A small class-conditioned spectrogram diffusion model, trained from scratch.
Model: log mel input, activation gelu, patch size [32, 4], layers 6, width 192.
Training: soap at rate 0.0039, 22200 steps, batches of 128.
Data: trained on chords played on synthesised instruments, 54.6 epochs.
Rows from block 2 of a small class-conditioned spectrogram diffusion model, named by matrix and row number. Rows with one number belong to one neuron. Each number is 128 + 24 x the weight over its row's rms, rounded and kept within 0 to 255. All counts start at 0. Numbers have three digits each.
Before each neuron's rows are labels from the 100 clips, of 14976 (inputs lightly noised), where the neuron reaches its highest value: "top examples" is what is common among them. Only what is clearly more common there than usual is listed. The data: chords played on synthesised instruments.
# fc1: MLP up (model.blocks.2.mlp.fc1.weight, 576x192), inputs 0-191
# fc2: MLP down (model.blocks.2.mlp.fc2.weight, 192x576, transposed), outputs 0-191

top examples: clipping; text has "clipped"; add9; pink noise
fc1.556:138133099138151126145114132131139127140081133155166107079092123127142090103145122100160132109102151104109148138148100133170149135159145111123114088153109136142136118110129101085091117142174127121148140153129125133113156123130109167167114111124154143086126155051139179136121145159150145146144145131131111124116127128141121117123126120107131144162128136143164083149116153095125112101151163098135162095095100080084147127153121129105135109129127102122133133118136102140124148152129114150174128139169153075171109121170112122097151192171149103132121129104113118137124076070100089139
fc2.556:128128121163121139123127134120136143145080128119106126170095123135137096119109104139079156118119165109128100114160117109177177111158143126134149107143153118095085118162118143085158139121108145127141121115109126135119147127123111083158117178121097116172127113077110173148109112080093119120121145136131125130153118143115137117137124119185116104099112144149172181112125099159117132113124131143119113149090126077171140140092129121152135121132132133135137116111122109120131145120112111099101152121095147187172144134093154135114167203171128136130109126117139115117114182077095167141

top examples: clipping; text has "clipped"; text has "noise"; rumble
fc1.575:142108144121137133114136153161103121146126166087142088112124156062134124113114100164163133069142147135119098088036117136137154128098135118127140121100133118123115125122100143113151167105105130130128120152164126124100095127153176140078117080123166131129149089196126128063123119143166146108119132132107133130118155127135128098128129119139127098184107155125136108125147139099174137153119102131163116107105122169111107147182126134150154123115129109134108136119115134114133133116104131133145158115173087113112115125128111126105088128156123169126151154088161111141125144082142100124
fc2.575:152112143106126134160153090180113093127126084151119142140110118188134130115155123072087148074168148153139156164058119110146147149093126151136107117114116133134125123114146123092107087138113111129154086161183137147110075137162173105070139163113105111132114168169139153077125105105113121131142126140142137124132118145131148143108137135096126157065109155131147110151121114151093103164126137097087142146120133148158134138060125123099112132130136121122123111132137139135122138136119115136119158134093114149119137150150133133123096109145124091122145125111090120161121113081132147122

top examples: marimba-like; square lead
fc1.400:141143121110151130130112141118143117153147087143105101114196121115134173123130113166159096099123086106099148095127107084118097143167130157151123131160158176116133117143121134117079122148153060120112142113120116153112150123157150111142101147073184127074120100159116134099142138063135155143142154133120141132079130127146151129139112123120147125174152112145152141141138126160138139104113140141132137167091089097123115148100133152106105114142120137131076143128105138122136145111122130131170128168108123150088130145124138122104117061165096133121114121119113153146130156070110143110
fc2.400:127148126126120125127148088132115123148154163092159111157203146148114149113120117087088160116146087102107103158128115169121123121168140131104131153159093072123128133143145125110171113100122064121104125129134131103111148125147147155143128118080091115192130132135144148101155112184141115100148154133124135134152118149142128144137124130160124129110117099130125113159118141099142115123088095104127125086070167092128142138138152108137170151139112130149085129122140118135134142139115152125105124093134119119102091099143126113124154059170093126129114126142140162141135087067113105116

top examples: marimba-like; power chord
fc1.49:164111113110139087167129139123139114154130171128196180121122119129149100146125119115125140190122130144121138130136146128166136145125159113102133121123128131131123080130072118134160134123090116105129139166141142142102110124137119107121160057110132122128124120125130112132125096118103138123116095132116118131173125085130099116088124137108128111124101129152130203132123126113154111121170124132137171117102156140145131161127142120151103128121121138097109127094136147119147085190121127119121156131127137133126137127094144000114127123129149107138109130140113113126171107129133148138
fc2.49:156093158107154152164133123125115178108134115124120170127109141097169120157095125123134097142115102122122131134148153129137124183114141097139146111134135148093104138109156135138110139128138108092124124188139164105109130148141119132123153112122112169115123131107068122122109175125122148114164071090143133129109158127192193121093142130138151108114107125145146120068134098134148153125112192125134126135126119136139085143122118121106131118127106148135147153111089146107141094154141103134132128125136177123131131135144109024097100098138143125150133104141112126132183156138142130136

top examples: marimba-like; square lead
fc1.305:158120165135059191144129154147146108123102143098126136135114118106124117160144123126124136141133135138144122129134119117149126103129147150154167112103117166131111133097174145112106129134114113151104129134130161148113121051090121106109128120171100128136146137146120127139130089123126062103146187128138146180152097193141123172144124097126168133128187118121125136139115166136144123108157093118137154130123111109133145141132134144087099124196135167167131131090141155090093166156150119114124105095105153143124166148113129144136177136135128129115085134125142136127167130122134095133
fc2.305:209110138110069114122100126149138091129144125141128179141130122132111116138134128132130129130135121134117130135129120134138110102112168130117154148123115119145141134146107122142132101140164135105129128125105085116123123142114108143133113137135134129128118124138120115132130185156139168160086142181129154093094153112046101159147099109088187111147055115134153137072128143120121158132084154139113134119132136155149105144117091133126150126180155187142127128055125124165189145126134152120138137134146099126130155122118109136136131100142117133099075156131155128088140150144121123148

top examples: marimba-like
fc1.294:133130101139099131127129107154125136133122076115128138153118175124131061126132147173138131124125111104163103125164157149165091136123167129158089090133104131142111102081140116161171165080120114125136160102120105140103092125080058130143124132123193124120160078162164129079092126125090118165126142131134127121113129109133124124135117116110114138120122145080122129162168107122151115174104114130146131148175166122134153170104118146114103119129134137122113120125145128130122136120123126180176112110092192122121135115139107136127104096148147169131115109113125127113141111079141119138
fc2.294:131158113150128113096102153183152136156114163142132133105115091139119072096127147063139119117117115110156179147149140100162094167110167142095071085146147115107149111135137117156096085175127113118150147155113135115130102125094068127145133147105093149148115178167113138095101145126121133096138168121138147139170106129134132114122113143098132119133128151074117127114106145117153142161095126117106118111174107137126131126170116082123149137141123146132095161147114134145146137108145162095076135139170144133113150147109122127127109095146170153142131136101148115120142136084155135129

top examples: horn-like
fc1.132:052067062030142108106073088087096151089132100126135128108116114157121129094120122130144136153097118117122151136123141118103129151137139121107133242185167144141130119147121145129137112130107161106145132134142149126074139154153079134155105154119158156134110164145142120131110112125118149131132140116107133135101121105154118134126101127109130147118131140153113123143101136114108130150114176157129143141134138147149126132120147122155138139118080125127127122107132123124141110107131133169184144145159175118128092124119126127122101134123122096122101116123119135119147114130123145134
fc2.132:000251194133197082105147122117126127127133125138114129135128149112136123117126133127134113135129127131127132126119131131123134146130147108126111149133120115124133122122149124120129129135137134120123148124131129128126132124125115117123132144123128131142131135132113133126128115132127114129147127110130129125159110139129157128126115107129136121120118128143128111120119116128141133133134115113117128132141122126108139123130134132115125114119089121128121134113111130116128091108114141125115134128118123122136138122130133122131128129125120132140125120146125130107156123127120128129

top examples: marimba-like; vibraphone-like
fc1.528:144120086092165133157087146109153129120122086135136102133081125119132133071164097128139166084103107172135137099146099166104153132096141079161130093149133141130153108179120163108119078168132132140149144083113119167089126158123095129098101093139152143079138113123104097130094124181150143143137137125131134136138134137095129103120171113143129128123115122147106150116142116128113119106153131159100119154129176106135150138109158171088146130130123097121121127122114110139128131128100122182117122116190119121098151054154144121128120184119131117125113122137125130142144158125112141101
fc2.528:103153117079137127156117099122137109108104165117150111136068138126146152097078091124141093122125107172109106169160100115106143136108135160071134090153116127118073134071117110120127178076156144135135144090123138081087125131104104144100124147140108113187122148127134097116085156080123106109118134117117155133122130125153100100120180135110129130115107130135128129114123154112119126085136093101154145120134079104116140137155098083179111128146120116123136119132140111136137124125107142096125131150067111148105109187103104122136112169132122128150137122113117126134129105147093131107

top examples: clipping; text has "clipped"; mains hum
fc1.3:128126130144127131103144098164144104161092134125144117149117105095125159130167094113134158161125162123158147137149098097111103104142126119126151108152102128102113115112120189143153181170132138135142145099132142128158101118167094123107111116150135155159144132114159123092142107135177129078119135129125115148095131124127134111114161124148103198161163094138081162104081130166174133147124140157089088102114073123112091081131123100126131116131131138128131127115161143128134142123108115107111175148115134132150112116113121131118154125085147086134139111114170134122141055101099163147
fc2.3:134136107141121137146126148148165111156093112159111109096128135172129150154072105144134054133125141105158121123143080158108120092139144103134169121122158127120128110167135084137115060083129124136131141104139128115163090141156091125106147112178109131126105135120106119081153111117108133182111122120122130108148147127125127131124152130130092091077112098135106112118175110092129112145158160104167155147113190114126101109129145162127124134138121132142105136107138137135134144142113135131123131106140149123173125125168122146123159132075142132140141158083103126094131202122115108171

top examples: marimba-like
fc1.474:136132117190143108153105081108063126132162174105137144149144142153146101156095135150164160113148080133127104141100138115140092115125178136180114135163123136131155108116123127176110128117103111119125128179167116127125121154177167099110139137105108109109148144118120116151147135152104138075122129148125120141136129128142126103151154119118140087187125158133112089095117130163108128076130117150149077140155166080108101084105140117105075114134135112130106123135127118120139125108135135153130139140132121134190112107095141134102090129111107090121132172126101104164119141135116131114
fc2.474:101142143205128144133123173099064128120162085154127153119133114097158086144183140116118108128140098138138142110098124160136111121124154130083110113164127118129106154118101114182120132134142097109128118176167115119123132136168172149137115122120181108121124096128129112147143112088146143195127140140135127132114146137115123111127149110157132152091141162136119151170126150098158087081123137100110183128151095088151120078145111132138182136137127102145117110143128125110128122125129136121118152138119133118196101144157124135109102138107109152136146067139145102149134128137135120105

top examples: horn-like
fc1.453:166155100130118115095106132140116076161158090158145120136140151139120149145146128113075123102104167153165122149135091132104097140128161162106080119087136108154142124132152114132141132148156110119148183135134170121175115169116113156109121099180155135100124155176139133102135084168128092128084132130115112137091132161090176130155152120135146124120131099123142143087116147132131107120162129115131123138134131130154121074125124106149124130129115076134137127120179127116111132134108189148129105129156152127122093127176123100167153099128106172122127130150122132152097140114126067111
fc2.453:150119085105146101132108141152110123125131151097141116120139107114096145130094132126133142084140152142154134102149114130104115120115173158115089119109110129139116101137075152124117109113116120133131138119156084116153141162134113100112121068161140132142148114142118130114130142117150148125171094121138155135174107119234055099135139174101116119106161099103134137101122109132109146133152165134138125122132124139140128072130121120120120111120124112138094109117104159130165119093066035120114117129119091130133138124089145090169132112143127118113121138117158125141106117120109176129

top examples: horn-like; minor
fc1.25:136127076123113185116129179135141110160136132133152105140080106117149127163143133163120158157086135143166187135110159110148087083146136128122133123139139138150123097113132108122138109132157118099126139135114105131107100103125086136102150156098142128114085139178103161124137103118131104119128128132131135097157077120109097100080135112132113156154143144162128127116127101138118139111145161108162102138080116108127156093124126121186150137097128148133092095132086188131099158110090133117115101091123123122117116153128145166124151143115153096143076140138151104163178124125085111139
fc2.25:105121082147119075111136082136155117183125117150110112119112123143185130130121133103129103199080138121141106122125148124144118117125130102126143107135111118153146145132135141127120155140143142099122137135106113135108106156132098119121136105088140167134154125163132149114129136134136133135133147147106122146082170117106153124099099115125110101119140141171131130114138130137165144097150168157095132127093135131127087111137115143081115089118138172130081182135169193124164185158133092125157140160110114124115134093107137165142140167139144148148070092139087124156175136114088137128

top examples: horn-like
fc1.514:130134142088153154129114132149074099148133137094139157103085122155146083153108143073134158150095115118100142106102140148094144142208139139144106085121074143136142123157126077157102164129130167132112141066116135095149121117145118127133139084105183106151147130109102081146130151120164135170127145139105128126128146116120150110138151128125102099090131094133139125107109149129135128127106144156166102096092142136147116126094083147195120128115120116124126122111131109125145128125111132122129126129113125136120103169139095127151114168184104130127148113120189127124119133121131129181
fc2.514:157109132099162131136116119147090120135130114159146125136097092121130081175149162145096093153104142119098147169115138110093166142209129102099117108127173103119103109104148161168144057128160153132100119092115137173132109127152146136123140150104087161115113130091144080151128146138111146089122141137140137140144115143119119121113150116138088177159110110133137127134162125123120128127134089082105129122107115126112138152157182096075155126132126104128116156120120124121122151132137093126124152124144104112116150087139145144148115164187105117104138151091086111131146133146137105157

top examples: clipping; text has "clipped"
fc1.98:131147097131137126119132102107140100137134114159147155137093122120126120112080105116158125099148147115144133162083156083134148152159118110090127130090132125123109126146134121118087174154141090137150138101108131133078120126162152140192132131157116126165141109114109163160131103114109134136128148123114120127147123117124127137102110100113142143104128169119105102110133138167146123107163119104154138082152113178118128123153129103156128124146131090129143125123126108131141137145121124129103131160104106192203134140191106127154070080146158134130124172143102141165125073096084076138
fc2.98:142131099149122143136164135104135135111134128105094154122110127151150107142172102135082112107132135115142118092100157164135158150171120114150147128082125122120164097117130161116169068111105078126131137095103111112101121139148158109168127139159152112074110152104133161163139107152168130117128135124110133131138129136130137136123122151143118107165119146110112150137118099097133152118135140159095127147149140172147129118077135153118125105126117110130128130129152113140109141128131117132159117089168132070203099115085170109145094086157140100114103088150141147152140193094092167135

top examples: thin (high-pass)
fc1.141:165130140101097104147161123118130146143147137113120112104089152152141135142133126116138104099121120120141101137146130134111126106146111147120128126135118146086102141126110126142128125115115127121141140123115126132127149101138108121154121093117145123114109126126139132130123125131106131112106124179153155125129124141082090136147157081133175142134128144145146116152144101119134139133077183127119133117140110139135109146125127122146132128113150115149092063032244039153198158123109175130150123123101105125141127135144121069130099120134147122157086117120119119095090142132137128100
fc2.141:126132164114090140149145126136104155143116118145129148131124120115170148165125122143122163105110116112138154113133131129112119108121107120122154150138133131119150038119178125151149117127169122109137128128113170125121129143122132134128117133130127147127127131110121114136111111136123132143147165162096139134125166092093126116148152210121154105138112131127134178147128131135145107125103135127118142124124139122120119133116117127117128115086079136105108224057085031100091156112129080107113107133161153144138148110096138073118118118131168119152139140147123137114068119112135128116